Weights of a small rotation predictor: arch mlp.
Rows from block 3 of a small rotation predictor, named by matrix and row number. Rows with one number within an expert belong to one neuron, the router's apart. Each number is 128 + 32 x the weight over its row's rms, rounded and kept within 0 to 255. All counts start at 0. Numbers have three digits each. After the name is the row's rms in percent of the matrix's.
Before each expert's rows are labels from the 100 images, of 14976, where the router gives the expert most weight on average: "top examples" is what is common among them. Only what is clearly more common there than usual is listed. The data: rendered landscapes of hills, water and sky. In brackets: how many of the 100, against the usual share in percent.
# router: router (model.blocks.3.mlp.router.weight, 16x256, trained with AdamW), inputs 0-63
# up: expert up (model.blocks.3.mlp.up, 16x256x256), inputs 0-63
# down: expert down (model.blocks.3.mlp.down, 16x256x256, transposed), outputs 0-63

# expert 2
top examples: purple alien crags (55 vs 14.4); sunset (54 vs 25.3); snowy peaks (34 vs 14.1)
router.2 114:075150209140140172174110126098125146081127107184106124131123097166154186062150153074148114123096158135124148076149058159095189166095101121161087167141095086118168131112186113100119122116131079
up.0 140:131160255118127133115126207132139128162132130139129136131126132142117158129129229082127129135098053151122124116122075128130134130138127133112120118135146122109198164071144124134107101142128141
down.0 113:177125219125159137151127092125087151135105098160134139139147197102078112068173086137169153181110156096108128105136123112133081151091100070138141132137124154145101104168116118117121139117163138
up.1 063:114114041155105130142171109144134106185141111146174135122105130087137187112121117107118101129092126163126099142134003089137126122122130090192120133129140184145111113092117138178172097128129142
down.1 070:112097054130098165132166124168183086135113125175115094118048145095081128136089151125133094168144139206113101132124159103125150082159155177162145109127163150126126104156117127173175137132123167
up.2 070:173061066137127175119132137126122140151141127130177096128124125096142161193124142082135119135101122167121129165152032120128146137121110063140117124129249197188128116103118130170177105131129124
down.2 084:138099122146109136132180126155187093078135128125133099118066123124042148143125118130107122137147155196105074146117168095125135115151148169168128124122187135100111072189100142161159145128074122
up.3 245:110186141153134136117146165134131104137134127138159151128122134128131117147128140081135103117104056107129140132090158158130125123139131052166100138123133147075087085084140136167107077129131126
down.3 251:133127148140140159115169128158135142138110124239121146124171117131172117106117169156193144129091129118077157116113135180137157174112131115117140121098105124116129146144154181099114156119144124
up.4 160:130101166084124118099097109120137187188133123141140111130138135195141133121131079140120128143191117103124148064114086120134148134116122057058133110119114106187149172052170128135152062126133137
down.4 127:096148204092142187093140131129116072109073081176130133151143123139171104144120129068103121160126102158145174087132192086100147154120157173125137130142070173093120118089133123136136155123140142
up.5 040:133200246148130142123140155153121141114153118128143160117161124128139194111123173091129123147107147037128136133103168167151108134115118038136117128113079136100123068128103156134071144140119122
down.5 053:144146120151113118153144153136129094196130181216142168113140111090213130121092173115162130088055111101080173150083107162126133160133119073136104148136110151169144104152141200131122151127135140
up.6 131:110096039126138110186154142116137076197114123132062165131108134084131197072124151125126111118039106192136111128117037111124148128134129084138113139128170070173107079146124119135239062137121152
down.6 147:104163053136125178085162141151121133173118139208079143121081150126099128154073143091165099177092137187137135091135156135138139077112172100117139109127067124087166097162122136124186161136127197
up.7 076:064098045140124129143126073099123120144121119138167118119127120086139178085122129121139122127121136145127107112119101143119165131127139129169116108134194181156154110121154118136195063121141141
down.7 077:131149085143072151119174148147142109158127144217122112125065188103019121147083173112134105159175150190114039136142122124141126075141131149164126135097100143104094099147125134135145140117099145
up.8 049:127115209119115171153101093134123104058120136135107157125137122139128109183136243088100130138109144055128133092090186157131140115133136065140127129150105135147115090160137145149107151128124134
down.8 067:131153148122052086142111167116139126165175153224141131132116096150208189078102077139140123067109118093118133091105109144132102124151150049139124144172091099134160112115138158096108160142126117
up.9 025:103097132129126100185145146160158055187107126129084164131133122145134149063130085140115115122092158144134101142081077131137123118141138180183137161130114079154166085105131147077176089142096154
down.9 028:080088067123101121103117165169132154165123065162073132131094149100118096159129123113146115145100090145143157115097184131132160078120190076097164132157110123095181155131123116117137124131126192
up.10 092:121179000139158111169182142098127069135109117127094157129145133140128171115131153080131134128042117181140120158145010109121131135125127065120110127138123091124166080186078120137216081133132144
down.10 110:128182076138128195097169129161138143160108142210072134119100168119096115175090110074153101175117147201167152097108163129139144094112168115153132117102097125104130096145137130162190164132101174

# expert 13
top examples: night (98 vs 24.8); sun or moon in view (59 vs 8.6)
router.13 116:074129184119137165172105121112113151080124113197084136132114071158142157070146135105151119141115117159121144089125065205098185161119115125143133145137147079104121135090214118110148125131130094
up.0 050:179184147105137076143116165096117179140112107146161187140141150128090139056129152176113135118152158138168098129124119129134162122095115067084089128092061098102152103147150126074142066096120134
down.0 061:135160168153153130146125137075145118095114163113145125099173102139186147106132077112129129127081090075105206128137132140124089150139117116091124117197117112170084108145105120155106104144174091
up.1 047:080113129101104139100115130158122134103161125146122132145126154118132172132127167083118108171140103108129152117102104102147149122099107097148115126135135186170111165114129123083077200130117127
down.1 060:145145192129188152143120134116107192111135174177132132117182231084000081121163146146080180165102147078172081167153157147147138139080074126148156102121124160144128130142118121078080116098111136
up.2 035:131109183120131104180137132095124080126114133210160144131150131162141046162111078151108130148150157139128163109138090134128122135120098150067106122133127177106096087164146111141173124116118136
down.2 038:143147104141136132120106120116124160137133105064121136130143127117026132081161171134120155097143137125167077128124080134115151130113154173156137110134105110153178116128144167098129116128148105
up.3 071:088108156154170102143132167104124072128112145165134131109126137126133061139112133098130143141136077139121149128150087101120125132087093171128105120151119173161082127066141102079070088137108129
down.3 103:171106127136175155147096095107135191144116111193132138145155160064029184101161104117085147123139130135183055139133094174144157100116114150195127130108180133151132096129133142142120112120127122
up.4 174:123102171140136150111143122139127136117114112131132125129154114100145125001141144122144147130083113117124123144082072165119135132116118043149124133157196175105128121113141129153091082127140135
down.4 208:091184134111086192105116127180144177159129151255128094151072151138118148147108141148189105157179111107089153057122120138136129128147155101107129134116100122130127144081131142160134173126161129
up.5 036:144179100107139061166098133086107115129121104200142183130106143107147097081101158117099136101170098090156136125127111111130163112082133075154107148088115134117198125108175124052127048101140148
down.5 050:131205203121134117133134154080142145117133144085143133108121109181159185110158039141147128119099098097090145098140131132133051149141132099088125101198064107144085090162097110160143126152141121
up.6 039:085100092126131126086105090113105164135138127157109145141146154114103175132140196103121138153159086105136116095123102121141152122095104023140111129143079192171102101102142117101098096121119128
down.6 045:136174179097172191140127135107128150132136157197153117124122224116000108095131091155093150186144116157141097152169176157145110120088088137133148107137165149146083120175112076107137111104134145
up.7 009:191057116072134073148121123145129103222138126100117187128104136126121083110118077170107106120096172188129095155125090143143070113144155215105146152113102074225142089161093101149163106172108153
down.7 013:105060068156118178119129145153122091122097133109125091119106086056163115178053236094100090149085128125163164127098144077128184090123123127157125122111210190086163137074142166130144169143095157
up.9 214:092146234130144089096126113116122112136129143163144150128135134132126120093129187091116136146159050078144140124132090144124117131116107116120109108131150194133105070085117117135068076124119118
down.9 208:145176181109123164118115128101087206102116060211130116126144195115000174088162112105114162149119158144136087111114139113131123141080106086172140114149087121151149139150130125090146156114149120
up.10 017:176123129130115085136095149141101159116123133191144190131120167134092035195131161144114129130152106126163082159127178135141138118115126126148117121092112143172173136136169136082158095116121137
down.10 025:122159137139125108148143131113151121131138050026154148137170111165196199085146067112158107130115128120120114103117085147141076141137143121152119133211107114156072070128105149165123074135145127
up.11 029:129118183118135109173142149095118086112122148205141144123170123152128061193126149120107162143137132114154145121130127113124106144111106152105142119126141178144116111142114110100145110102096122
down.11 034:126157068153126139113110120132121154171150078098139152136149116124115177067141076144122127124163156159158059117100083166128145088118136140196108117138101080147158117128156184131136096126146128

# expert 0
top examples: noon (65 vs 25.3); high relief (63 vs 38); dark volcanic rock (51 vs 14)
router.0 111:109167178118139131147124137093122131100108121214099155131104087163141169035143117099153121137112124138119156082127073184095141188099099117149112175150117100083144084087198114111121097142127057
up.0 111:139133043129134049139144124107118130074116125166110145128116125157134180053130123114131136106149172153131125132140079122118105128135122147135114122129146097068148036175116115110167094116117109
down.0 118:130112098130136040142108125112135150058150140180138119139169104135131097125203096150133156036127129057133182132126154147093117174148143105100147120132123078143135152121138110120072112116142058
up.1 147:114151160126132107126128092122110127128129130167159121124124131163135039192125053131128117136178158136129140135139135119127097128122118054081104142129156156055096098111141119180141115104132138
down.1 095:081170180097122125136102130125126178062189153177117105126144133129047197112198149153127172087126129108128083089113116161121131154122148120152149092133104082133140157160148135091082173129131078
up.2 062:160036208109156028128116153119116104111111136134147142131133138054129068118133185148104148119165091135159119179118171104132140130117117236127132129124224146186167072075113125085089120121110119
down.2 073:087184087157090184156138129093141182163161056091113112121121119179217222123118036118195113144149150133075140081110092096142127129115177056169111138165021117140111120154146113123146093130155145
up.3 256:099148255096114120102118123137109150064147128122112106130128119175135139143134161123132136131133210112122138084107122078125105131123129081085138142132103099109141182144142127111125225133127109
down.3 173:114111232135152127148142128153154160102102116235139187142123179133040139103138112131107140144137070112106067079120115155134136138114081159144134179103125121108127123111182166120089083109144138
up.4 094:126119139151135059166130187061121066132113124191146140128114130174133053036116141136127151113123106134121139133187119146117126123115103182078132111155080125130143139172134093046103108112117110
down.4 124:140087160146085135101136102166115173149113079119147136134132108104083161162144140073096105110117133111098043078094152103139153104132163093162127164120113139136148113053145181183139122127139133
up.5 078:075129187122126120125100132122114185146150114115131112138130140124130140096139161079127125150183075108115120085106119102136136137097119071159109113132076158199145106078150116103078084106132123
down.5 097:168116205126176164141136132118101104126093114253124147117158164067087071074107172175090150167079187143146140152136139145126118138102074130118142124142160157159099127197098140062139181127103140
up.8 056:113086084138139041144127152085119123064110129167114127126124123161134132027136131128136151097162148123134124126161148125116136126129118169094132116138116101126180075150141101076133096105129087
down.8 061:137129120135123063156128121122142150074133131181144158151145085143151145146187071141122132022102148076131119114108137138103119162160168085124132133122112064107106131125130132159110106127131081
up.10 051:082174171129122138098117144128117157091133126105114110137139120214121100147135171086123126128143172074135136074169177093130137135119135076101144129130019104139213123053139120065081170127127096
down.10 058:146132132118154143139142125139128115177126113183133167118089122066079084118121132176137120118142079189143080197108109183134120105140114156141139127098208148158079159176132122169154084131141174
up.11 029:068093080123123139097109079119113139119127137147093104131125138136133126152124177089127118137170199110120132061147168081128125137111128092113135134142045141139107096115142117123117198136126125
down.11 028:160154130123196143131144148122129127148108136118148143115107177076000066118142153178109143133159089194192109183138156165126122122121081179126120139102210143132117124139114093119139094120119144
up.12 032:125119159083147068165119118094102119020134137153199134137149126114120056160125165168114151129168128063141147134115182077120134148112117064057129101126090176133162147136113107063108099096116117
down.12 045:140159074141111149146149134147160117175115108000109162106082114150164149115093106161125091136131153175118068129126100167150098087164136175184103129147129081137080097176138154166164105153146158
up.13 018:141098110070116136135109066102100162068133134169162092122135127165134097127116175125124137141188199097125144077202149115126131131122127026031173097129081149131133078193128104123139172089127108
down.13 019:126167111156133145134170164148144097159111117016115181108107143102116060157114103152118101129164068195172119135123127172140136140151112198177109209081130098126098159107161131156158076152152166

# expert 4
top examples: night (78 vs 24.8); desert dunes (70 vs 14.5)
router.4 087:057169140095154133108108133084095148130125109230083153134120111110155146078161097131172081134105081159136138071117089171090147165135095101148073175156076072159122153093192095140147085127154084
up.0 056:169119223148119200164136083151155122219123133109121143129127150120131120165126082149120101143136110156126131134184079157132126133126129170132149147127149176043045130124105137202130145129121150
down.0 051:111131047137046089111129150111119115137138124167137095111082030111172159135141182101118109047153149128094124115112147063100132107158195107160125135143097117133175114141115140125144124145126099
up.1 107:190091097159127118168126147123147141201129136137124149131128131073129161077129182151123123133070070100132109122132067163128141129142126135125138130127161122231138070128141133146102055141121141
down.1 093:103126148097135138079133121133106152156084082223124057141067111108082114079165141131194112097146169176141150090140108123108135148099149157089127134120175107108140140092138111094174186119143111
up.2 053:071078000092148055136107116083097125161144148207174147126118143085134160118133105116124138123135057140136123127126112115134179128115108000063103126129134120166123085124123103141169051101121132
down.2 061:146179141125142075137111131092107154071087127142131124139190093154135124116177144124110143072155157100174147092121142133096119174145119122158134108140095095130142106145143116154100130128162070
up.4 035:131179063115109118157120140145117128127134123114128127128116128095126059150132133157127107117140131154124119135081131151124093130144135155204138144131011107158084196147110125174121133142136127
down.4 037:146059178122169128117137141117156079148157148147123150115121155170109144113091121106088127173129123146137072168154165159144134094115085159092121127142150178085144052135129147083138124130048163
up.5 123:160170138114108086136127110138093121147128125149155154130104144109126052135124097154115104127169112167138120143135127161128091127122128117115144173122064132105110117139109112189155152114129135
down.5 130:114089148148104149149138154141171091151160129095094144108189119142141203104120138084047151151091125083102064124113159106152137106129125122177121078156050149150148121177112190087121102145081141
up.6 055:110135141086123115159110138135155127114150125137139126140140128115144190143119116127142135148113064144113154101065111154132138130148133095121131149121055129243107154150122130186130137138126128
down.6 064:145118070120135079091116132090079106149130100211143060114105101073117079119131171082118133053140118154172141148144155056099145135101122120117144139146198144138164168114140102125140132118125112
up.7 072:147127112136123146163116141136142151117147133128105129131134132073128129163127111165127125130070088107129123128114164173131118130140132102147136137128114089175096143154124134145085107147126131
down.7 062:124099146095147120080113124090147147169085140127158042153087108124106133097132190089171108111194148158166151110153088145094143137134110174068104160139213161141137057078140089150158182123135113
up.8 007:117189075130133155109105122153115186115126117114117118133150117083098129075145135154134128137132090077122147107114186170130113123100138042151125132140079140185102103123158112147088107112146129
down.8 008:132061174098206067111098112122124099081131095181139130129143136115079126067155181116078153105151129126164077162124136119117145144109042136111141097123194180143147172103128107116097144111150122
up.9 136:102109181113137171126116086128104167072116143155131145131166138087124136084125209103109146170124120035150129104127131143136154124095108094155128097140134194120084060127099137112082108110112128
down.9 146:119131144101205144117100129119079162101106179158099102110152191102050074144145126126149164137155151165167185145143204115132133174090059110091151113133164140109121154140133080104112137094103129
up.10 165:118099118127130156092111139126125132228116140148114123124113131106129107110121239144125114130119081137123131098134121100128174128131129077035143120125148118175179134114143133150212160121124143
down.10 171:134157079146062143122145141146138148211116085215128072117081105075119164124118112152187098117129125164081112077089134095126108103159161136167126121121104106172123145141133137168182117133131170
up.11 121:125154084113098126180118160144137109162137135138111153124104142111129087166122055177116098124122059128122107125114110161124096124149133152196125139119046096185051141130099131158127059153132142
down.11 125:113038121124129129089130127097134068208154118165140085115036133146103113101077149104136089144151131218114080148154167140138156095123129162058124150146152173063158097106146142117173166139105161

# expert 7
top examples: night (50 vs 24.8); snowy peaks (35 vs 14.1)
router.7 104:090154168128151123150119150102105111135108114247084154134112094135151151068160113111150101143102106149130150079119092157080150162097094092137081190141098091110135092068190106099125080139120074
up.0 168:081179168114104113197119102147135182105156126154128163131125139136127118134131063210124129129128123107125116076080091148137133127145129032158124153124004094180082163134126127158133123113130134
down.0 187:117086130110161135081106133108101065159096133202137045100125117117140090094108223089122111160174164152156153142148150112096129146088072184093137068141177187077165117151151132083156124118138137
up.1 184:133131045150102116160131115143125115221126117182143137131086141103128096156124097139133086125113111192119106127125122128130128137145136117134141180128081107110125165087148117209170112130150149
down.1 197:095114069126085165107147141151141081214147142142117118113062115123161163133065149131138092187102146183092041125117127131145130060145135094128122080139125153144103126170120173151211157144105199
up.2 054:092085070126123095135121135127144115171139135175142119127106143078139104212110118119123099133130079130114115147090127116131160130150127059134099157126127123119095160086099129174130088133122154
down.2 065:140159091144099111124154129140107092132134151058121149140028085134197077175088149128116077129144176188150073139155104141117110088146169161145121139112148117056120109121120151132168119146157148
up.3 076:159105173164126137091128103125146122132111145100119108121150119092122188152135055101119120128130186107139125151174152138132088127137129171149139137127190128152084076100099140191081115141122126
down.3 076:100135181113090142113151130142131142113147063191133129148095141160140083109148170118162125134157098132087152082136092122118136163104149136100148178132082156131147152102150116116133123119186125
up.5 072:148123134140122181121121096157175161236124139059114145128131145108123130142127091184118104136127110130122117093156153152142138131138137148129133129119169134113080132098121150221172176148116167
down.5 098:131121092157111087125150121097092096082102109231127094123139045125229126116148165101167142050123171103154170142129106087079127175126146147140137116144120117153167137134142123068115134130148070
up.6 084:141098132096150111141107101108135122184116134163138156126119146166123100119122069156114113150191078144136110130129095133133184123108114193119108141125153128092145120053157128107148043107111149
down.6 106:135143119120115152126142119115089141060130128160130099109170101089237133146139156121118157117098159082142165121131143120117108151106170099157138105153110115165093147187110122104089187138149086
up.7 006:174130237071159182128112161150142117134133135139171088140122121049124161123133132146121121137095058168154130154078107153124169137116129177108134122124255138101069145130099123160142134144108141
down.7 007:119117039179060067125133116130124158149132115113109115133129100219164130171153086123151107121182168098094098077139147069114118089150172088122119160167000123115183101104141112111139104107140115
up.8 072:104122189124146120146109117117144170169138126160124156129129147157118161095133038161117124135173034119132104105130113135129184130105113098149117143138115134150132141078181121125149053111124138
down.8 088:140113142097116148142110122132077108071106128234129081115174086084255091114143187127120153127129199080161181129119146118102101148113140153141145095147142137137113137176106129071103190128123084
up.9 144:102098100134114100145108130140139137167152134182145112129104132096129118219123119134119101127139074121116113131104135105133159135148134094150108146120119094124088181081118129189116089135130131
down.9 151:125155097129103116117148136140134094171127152093135144148004084156189118143074126127137063146139170188120071137144115176125117068153174149122118142126151117039131096094109139142185129153162164
up.10 017:139119255097144108151117149113115148154123134150161148126129136128120100103133105169104134134154028114137112158128093135127166131111119111122130118127201150187139115078139119081122086108117139
down.10 015:104152088128116147137114111125146161105145085102116115104168107160242160127121109110157116162132185100103151094105097108130112109119139104143115109156083148083119121162130157099104132130110114
up.11 224:165087128141132118137118091129133135167134146129162122130124132103126098255124165074130110142141102139127134155163119112133153141129126113100131159120176167057117099063124130195087143129114136
down.11 155:107161094113068166113140160185166155187104111223097137120025100138139196108117113138182091118131139174066102063093125154138125069139202165153122116132100084112128117096136158135196140153132153

# expert 12
top examples: noon (53 vs 25.3); snowy peaks (41 vs 14.1)
router.12 097:069154178140143132156135152092114113134116107245079157133107107135159175077152090092145076148064105146125147090121114173094165162108089097125050188139116077112101085089177094118153108137131086
up.0 052:082096092120135095170109099104103188073128142212158117138142146095132142036139102203107132149153113073156138106147135114134125129084096091094114100138104151123057020157127124108113076098110090
down.0 066:137136161134165118166110117087108162040101128105126126139218149122106086121181137103115181108160153103166176120136128142112137178092083128152155161169118138146131131151153109079062135089156081
up.1 336:148123106152137148143129113140131126103135137135100139129137123076129149158133095136130126128083132117137126150141167162128120130134130143159119120124176109123070085123114131139110093144122118
down.1 263:119210199106075172100116138141128165176153104240143069143064144148080195111119158074167109148166098157091136074124097114135138123114152098108124175129117147097147141097150132125151200133128124
up.2 101:154162170113138120114126124128118129092136138124114137125137128145132085254127135110126138135141117137139135148179127142124100131119122105084128131132148155089100091095107122130120152135119113
down.2 089:131127162119105215141113137157143151212156104182125094102095162090124169102080140136144106193139104166085075123081104123172134098136147129179121115105129135123117137172130142150155170139125190
up.3 032:178193183140141188099122147128128103166084141130115147125135137118122058189117160123101117158159094132144148147194167166129118129121117197117141111128156176039069118122103129174090127133132157
down.3 029:133107053126089112180117126092154182120198066174125132109148113131116206096149054118150142081099152105065081096081109100132146121130175116183125148149079105122158127128148154122119074125145116
up.4 086:098097191159141160146125083122105148142121134144142132128139140113133147087131163167111136155151139088141126117152133123130127132091116098136124122138150199153052066124112120095119134114120126
down.4 095:128145235113178161158114126125106174060123133201122138150191203120038109099166149127105183162133149089143135101133105156137138159080078116150153141138107148144118161128128121062076141099131103
up.5 074:106121106099112141164118096130157149160150127198139137123111155115126204101123042166123116133139073148115087112140069178146175127143125132131120146117103117095031212109118125177123110132134153
down.5 110:117111097119079095092134135136080083094142106126121082121096063144255078165115214109088105133157181116134126106144139057093114110124138102105137111141107143084159088166127156111145170136142120
up.6 124:098118051076110156107099059117100189072140128190136088125134127103129128107124153167130135137188158103121120079182112156126138126128132062085137083132092135139082137191115118135135130103130106
down.6 141:133111136133128102137133139131143119112131122055128132136121160133100062164136145121105128116154085157168127108128126105114144147113104156145157209125110145110132112110178135139137119123168138
up.7 060:105123242166140168166128093122102147144124132157149135126139135087134162073132148149111131154125138091143127132147098135136138126094114087140119140137175182176068053124123123106115123121124125
down.7 064:117133222117158170152109126129114186088132125215120128150183208139051112088157122123107179166141157082116136082127109152141126150083082099145149131150079141154128167120123115070090132097133114
up.8 047:175135159128142188155120109146169141210108135099130128124129140092117153141134075167111112155153084171133120139160126167137138135130123211107142138128223172114033140108120128235143146146121163
down.8 052:106103104155058107130128121108098139087149063205125094134149065145215144133165152098160143057129182086109135092117106054091129154117174112147130143164047114141182116142140143075108133115152072
up.9 305:134114109099131136128119157120125133216116131153085129128110125120131151128126113117134125130077113171123135106131163137127156132132128062020111126130144102115156073102151120108255180128122141
down.9 242:127135070141038171119130104153141143186154049255139068119102117096199197123104132113183103169175110160101102110127081076133117083142164104176138125096101160174130102162132123190149143127123166
up.10 010:129134111109109040114109134087119143053113117177132103125140104188124132063136058141122155102145193114124112075132147086107121127144128068062112118123054085017209095157143113077119155114128088
down.10 011:167131193113165125149122107129117164070128158168155135126184147092107113150153120173159166093136086109128179186139121184135125160108105151145158080079158114203098160145153100186048068118189055

# expert 8
top examples: purple alien crags (52 vs 14.4)
router.8 088:107100148189141110131174160088144068107080113227094139130097102142172153039149111084164123134094141132132140140144143169091127153117102139147087138132122126090165066131132101080118084099117089
up.0 046:043060053080127140078108107130103168106159112191157090129132130092149135147117153139143116154141096103110130105091069109128175121116118071105077064135097140066105157110085130109140057113145144
down.0 065:140161107130149142127130135126111108136120164032133136116086121143178087163099108142085101145143122150144102114141153136133125111139143113126133145129126097073117129135133148137145121134176166
up.1 144:137112021130123073118127146122128074163118123139126118131114115147128116097127109096129105102122124166125126144123145089118117133143131227125116139123128102060197143120113122122182135139134125
down.1 118:116203158094145153151096133120125211080152187190127112140177176126051147109156144140173185149133165086133164089122124131125120155096088114139135129125100115159127118122138108089077172113113079
up.2 051:087104134096106116116109127133124130131157136166147109120098142098119052216117085157121118129147178116125117122074191102132161125133134106133091126114108128064114148056105137059141143128118120
down.2 060:139119117121128151095128129187148120177147169150128133125048173137068123147085174126113106184182117199115083164140142172144132066125108180145116136080175175090092125133138154184149141143095160
up.3 160:131138195143129168140133107136124185102129130134115112128140139097131156115132133125127140153151183083129119107108163123130110128107125034165120107128090176133091063180113133100082116116124133
down.3 194:134183255117150195145120122129131171092123120237128093117138204071000153109147163129097158143113129122141107142117155114129136131099070123185148101136150140187113166167113121126097149114134093
up.4 228:116043154171132085191120097124135076166117133122102134127137125138116000113134197132112126128160222127138114119104141105128096131132118255163122153125081174160167136118135133079135161130113127
down.4 171:125156151108171145119142118131155161083151158255127079129154101138198216127172095119195173090140123103137192144115122114114106181131121118141125109126149086145091103143122122141081153127129062
up.5 063:140084125147149040118129123057104108089106130223153137133134131138125150001122238072127143112104145077141102136167130128115152125124103179060116114142127119136206042139120131073119088111121100
down.5 066:118154052113082084101106139092108181123121110193141106123170141151091111135180053136124159067153127135097171103129185098121130127127176097084142087153052091138163159135137068128112117106144124
up.7 080:091074082080120124133106101132116159074150120237156106126119151114138069155114086186121129152173136112119118085103136098121177131119109058114102103131106127075073144124111134114170095091127134
down.7 143:132137102125156165113135140163121127153143173076119142104081172117076103162096139138089119151141119176139088137133170155144134085126121127160121115112146120082097134152130152150148128130140166
up.8 060:126094088141109107130145130139147086150128125134122125126099133147125200175121000075140100120122121183122106162115103124128105129152138072127114193127135114044108121144144132229181106140125143
down.8 058:108139120144094156124140140163153088206112100162124139137072159119096139093083183107116097188124128184078066087120099121144128064121116166161128156134054168128147146098123124141152121137135189
up.9 299:097061162132132080103120180092133065158114136140104124125137124167128109010127255107123147124142170112133132126112129125124129125127118252109112107131107145213218074131134132033147109136115115
down.9 247:142173133110120096134117111096111194097140093245149091146135095111123196134189091105159132040146128103140111078115116130096101162137151100147138134134117070109104112127132110179092153118173077
up.10 103:071122155152107167111139099167137130124157119117120100121137129155136120174125192124121104162161185098126128112109159056132115128113125034136123140123083180096130134160123152132140220124119146
down.10 119:173186170135165118131135125102114122155093146201150120133102152068040132053131161160142148100098146170159137188138139148124138144114081148142164133133163124201137136155120112149131155122115098
up.11 101:077073062108109119134119113150132141092156129214174109125091144125131084198115038121131118149153150122106105128108110115132172121138123024126084125113095136035111155118126136148152071108134144
down.11 160:117118115127123166108133135180142117164150139081126127118056163150102127138087141139098102185163130166096073119127151152149132069121129146162119130108126141062106144135137164141144128142152170

# expert 6
top examples: night (71 vs 24.8); purple alien crags (42 vs 14.4)
router.6 107:124167121133142186099112146109114101102113111185105076133111083127147156062154122067150146137137142179127137112145112156098150155104104151183114140133129122134161206157182105093125140130139087
up.1 059:113109202164140189154145158114149123106126128145135116123129126102123172144129164132127141135101101134129133155129192083125143129127125167200125096132193154181082088145108127145125069137130118
down.1 073:154107127129132192175132131125186181126121080196094125120155163079052165076142119172164150123128157148144121170089166134129155125116101180210138123117190123172102095185135102114125101116073098
up.2 041:115078174102119160162117173122133086081138126183143098133120117093135106136131111135122117127115083104116148124101055159128120132130130124151117118131130150120144152143105124104112127121140127
down.2 039:105136165102133100110101133121135087093152181255137128144090087112255144161124168114101107135138093135138152136121112182113123119152146134110109100118117134126134087117111116151143133153090103
up.3 060:085125064142132019134149157124154103113132129159095145127122121154143181039130072142139143083099118139139137136111163120130136128141130169123111140121108034172140134077138124088109101133119092
down.3 057:124120114104112084121130135114127160073125094075147084137114106149075133142205084117157122046156106123147130120119169110088129148151166097097134140134154087107146111105137093110101100119147098
up.4 129:160191167145157143115140123128130159099093109135174115126145133101131159098130115112145123118109091125145151121153125109127159130125120065110139145114245085064143129090169117156138113127118119
down.4 154:102181058125117150126122178144121138147146136123091109093139051137228137103107120177164108095123130081090135079105136024117122131148133090138102102127166060157167160127111126030165110144110113
up.5 026:125164006127133180129176083171124137107139128066138146130132148094136105159140037178136113120115168099130142145120214128146137123096150072137122146114037146119075168130097119161118198112123154
down.5 036:080141132124060106106118146084130191123153176089132101141110101146134122186153198145136147123144091114095174047123146107102117125172121039055112122143129136130135098139154126127169127134081123
up.8 028:115082172094125164148114170131129109068140132174129097135126114105145105133128092139128123126124078108113153117114051162126129123128129137139123121125140136120137166157112125103116146119143129
down.8 025:097162188099146097100099135110127067118149175255152120138077097124252158175107166101102094116134107120133134143123130142105125122161157126113105098124090120129148112100113121134133110158118094
up.9 159:088216113137128109128146109123144118130126119145181116127128123219138152119130006146124138100171143121134145142130135103121124125120128124162121124119103106093164158042115117115137099095125101
down.9 155:077085165121126134152112107086135145092108110113106092120112096200157140107179093179213123069156154126140120061122109177110130161166118161116129107127090056220129180121153094071154102129152086
up.10 031:119103186107118180142128175123130111064141130169149095132126112094139126152130104124120124130136059093115148105109049168137118126121130116159120124130133149126137158159134118100108152121148134
down.10 028:101133188122143089106106128122129055100153194255150127131075091132255135168090195129067098136129111109137124155114133163102134125165129139098117098121104135128140111116102140147132115147105112
up.11 124:156169154097149155119131158116123045165094135150134158127138129121127082128123158045124141140095045148139154191124183168132114124107116158112116162122145172113107097090165128132088057150122145
down.11 154:186119066140133106151154144144124122118165128239119168164149106080222087143120173117161160152107105191064118159128128170119121146155161092108123163102144162133066090195134118178118154132108151
up.12 185:114139192138127225174139117126148109090120129135149112121135126104124193154129184107123130133117078112122132146096118081123156124127126128215126107135192138211098118138119130175144057137137118
down.12 204:159093215121134193170132127129154174100095134208137109134117187071052106109133134164128151142130137182123131205118158146132135117134112158195145131147166156186102106181109115155137115111068101
up.13 066:191183188190137132089138139131111146140128127118119123131133142127126178148134134108141129142096160100122116167181218141130112128113121020106114129124119128086143092182126128128089131122122134
down.13 087:124122112139141137130138145132106229180146149255151080136090185095000111098170118186205151117162166147142085091115156143124134129109113070100132112130086136135132097157099085070150133106092145